config.yaml
input: "log_mel"
codebook_size: 256
norm_position: "pre"
activation: "star_relu"
mlp_ratio: 6
fused_qkv: true
moe: "top_k"
num_experts: 16
moe_every: 2
experts_per_token: 1
layers: 14
grad_clip: 0.5
epochs: 24.2
final_lr_fraction: 0.05
adamw_weight_decay_other_params: 0
Rows from block 6 of a small self-supervised audio encoder (BEST-RQ), named by matrix and row number. Rows with one number belong to one neuron. Each number is 128 + 24 x the weight over its row's rms, rounded and kept within 0 to 255. All counts start at 0. Numbers have three digits each. After the name is the row's rms in percent of the matrix's.
After each neuron's rows are labels from the 100 clips, of 14976, where the neuron reaches its highest value: "lies over" is the class under the peak. Only what is clearly more common there than usual is listed. The data: strings of digits, spoken by a formant synthesiser in many voices. In brackets: how many of the 100.
# fc1: MLP up (model.blocks.6.mlp.fc1.weight, 1536x256), inputs 0-85
# fc2: MLP down (model.blocks.6.mlp.fc2.weight, 256x1536, transposed), outputs 0-85

fc1.680 104:121171122113121129144151137091126145110133104175131162125098146124150104153106131097126109125133140124156108158093119114117113163124118113113109133131146135132113182119111131129150095118087150100130087145101091124130133127145133110162104106101121134123124080
fc2.680 102:114137142129123146138134105138126161144128145137186102095130131083114121137138154106092115094178135148122100115115104092124145133144147144103135137115149150166089144091181130116119132147111114168106094077141139121137117102150139099117114139116073112109129105
lies over: /f/ (49)

fc1.502 105:147129182106128167095135132100119119117114127123122093155096124152131116138144154082128127113134123140103152143125151092107126103118141126122140102176211100144159129130171091105107113167087145146123121135162123097139143118163127117133149122143090141143120138
fc2.502 103:142103151107144115157127111131106136113153107137103132149152114104104127135114165169162129099145112144126091105103154206145156117135139144139117113130148140091087163100143100101126157138128190114095136163128136118157134098059111148137105106137147115137114157
lies over: /f/ (25)

fc1.696 095:101122138115127121121103128120093151144124127158125117106111130120105087162105122127185158136109174151110139114125148144102114163154095082090096113101117107155133106155126174130128112112173144097109142179151118114094154150155138201135113130129090095149148152
fc2.696 094:114171126115104194129144134092165134084117184084147154107114146143147125110103146136097120105142145117102148159106127110165120089113165139108154131164110150153158166143113135124127106134144122138093121105127097145148088099112141081110135104094184145122135139
lies over: /aɪ/ (73)

fc1.490 098:138109114168131134155110144119113122133160102115154112114130145092113154122101115130129131087132147123154145083138122114149094124107103112120146139097152117110142130165140123118120095113156139127117090120123130114115104103124132146127130137132124135130128125
fc2.490 097:134139169159147159116099101083135109150141149166124149111118086140127152138102111131073126151110119160100145166122126116123134119132137158144136119156117146147148171058076147136142114118134144117128082147146168133134130120123121149204103107099127138137135121
lies over: /aɪ/ (25)

fc1.302 087:124114115122137137117119162130139102134128115157096142141154164079149142114181121113125130108131130118126114119115146158124158109110135138114158132121148088104144187116097144180114139130182166142132109145118157126119118139122136136138159148165126154133161107
fc2.302 078:161116170126113085113152103128159143127110129128119141065107107142148094092159122125086108114112111179116129129116148118131099120126117150127132112139093159160117168132137121123156135146084107110149136114109119122165097109178139092093062163081148104101100107
lies over: /aɪ/ (65); /ɔ/ (27)

fc1.666 107:105137146159125074150118163125183124133135141126089156120106136134186126096143171122150107161138137094080129128117114105115101190164089133147085170109104125144115093171115141145131176149144101095132134103162107102129152133131171113108130113171104122128160082
fc2.666 102:121136151168123139095149118103122121069098121156130125127138174108141106131129139153123175163107143136124135146095150115138127064136158161141118125096143145112110124105196133174110124170095130154084130131115124122119136127144104116132106164123093139171114144
lies over: /f/ (90)

fc1.560 100:139099105077165175128127106085114119107142084171139097113090102160132125134146137134159117147082123150102137110163127082118132161146117112075132137155172105119118176114130129147097132134083125132145119153096130149148148133102102159118143090186138133150189137
fc2.560 109:129128105079114145154154121129135155152113093136113164101121121091132153099105149120102136138120140136121124095153146081091113147158117167149112155122121136162151130097137148160106156107151131114136134160142134145111094129134112126059090154172098139122128167
lies over: /f/ (38)

fc1.522 100:139139121121143140119178142088113125087105137152115118108082142116116136138148163135126117170129111109127101148130150090128149080125119143133107142136166111200125090114127094128108101155124097136175102127152090127148182123152164088096113107138113116094145117
fc2.522 098:157141161125150158107138135130137103108118091128123123198096109147127132136138102149109133146118158156126124124125121122146142099134156135197172113141156146137112125092166096131128124151157184159112153121118130090159138169128105155132163107134125094153140157
lies over: /f/ (79)

fc1.429 103:163119135119152102139145178135157136129115114163130146105132092096164125079147134157073137150167173165136109135126114142090137125114126150089107123125199149146107081141130151135136114187097124091161144085117101118128156114128111095130117129133114141120121151
fc2.429 098:149139102102157139132115117167108161129115095148117112144101142136143161117158147129074147143104106114105121147160121148137143149156126122119192124089144115164142147129170122112075131076125146134114164126130145126154093111121121077122134110154185123178108125
lies over: /f/ (28); /s/ (28)

fc1.604 087:140153105107121123177115163158122140098154100141104171117186134134088127151135178130124118136098110096116127112157116106120110118126165128132108135136099134192137130138139124125144119125096088117115149119156162168118092136117125175114157144166138096120131132
fc2.604 085:124151185168154115106127104109106118066104130157115134131156124115126173147143091111133092106158090140123132145111135146132133158138121118132083157122105091071156127129101139114167081152127095132140100111104077123115128100117094135081134142101120131137108145
lies over: /aɪ/ (64)

fc1.14 102:141137123109126157142137129159125135104100089152103146166125151101148127078164086088102153106142139095127128131154122145154165144068103109125128106138108188146147111148110129110100120156153105050118108128138136141133094097159138130107125147139121153121127139
fc2.14 095:140099117135122139133104108147121146108135133163139152125119093185107161185075154143163084143143170135127154127160134147112162105139112115115138088095164145110122101125161105113107116106108148145147160152118102130158134162126122138126133094086163102169108094
lies over: /s/ (26)

fc1.497 094:102140139129174155177117165094108135099110102167110166120132181136138106098148136137151097124101120164127117102089053133121136136125131135172176143106152117147137150159150141126113141087190110142093125109139158142086113132101165105120140086121150151132113130
fc2.497 101:105141128133145104145157131184164127130109153134158136106178143122152106144091121143143107142142093111115099092160125106145124162124105134128101138140101125138120095148131134104158118155142150129125128107111090131159114104172135116129095146111099160116085179
lies over: /f/ (55)

fc1.157 104:123154140097146136116149149097145113134159125183092086120114129094151110162091137174157128120134119134195136157093120153135130142101069159106157152126146103159135113126088129136109157113172141126086106100124118151127146114139149134150135105125112128143142086
fc2.157 102:160145116127113135160145095150127130144145141112146158127125122114119108137136118161094112179125143135156134136143151124150117114094151128113132133108136216166139149119115119172148146124132134154101144144083115110149098111102140179151154097097122146108083143
lies over: /aɪ/ (53); /ɔ/ (27)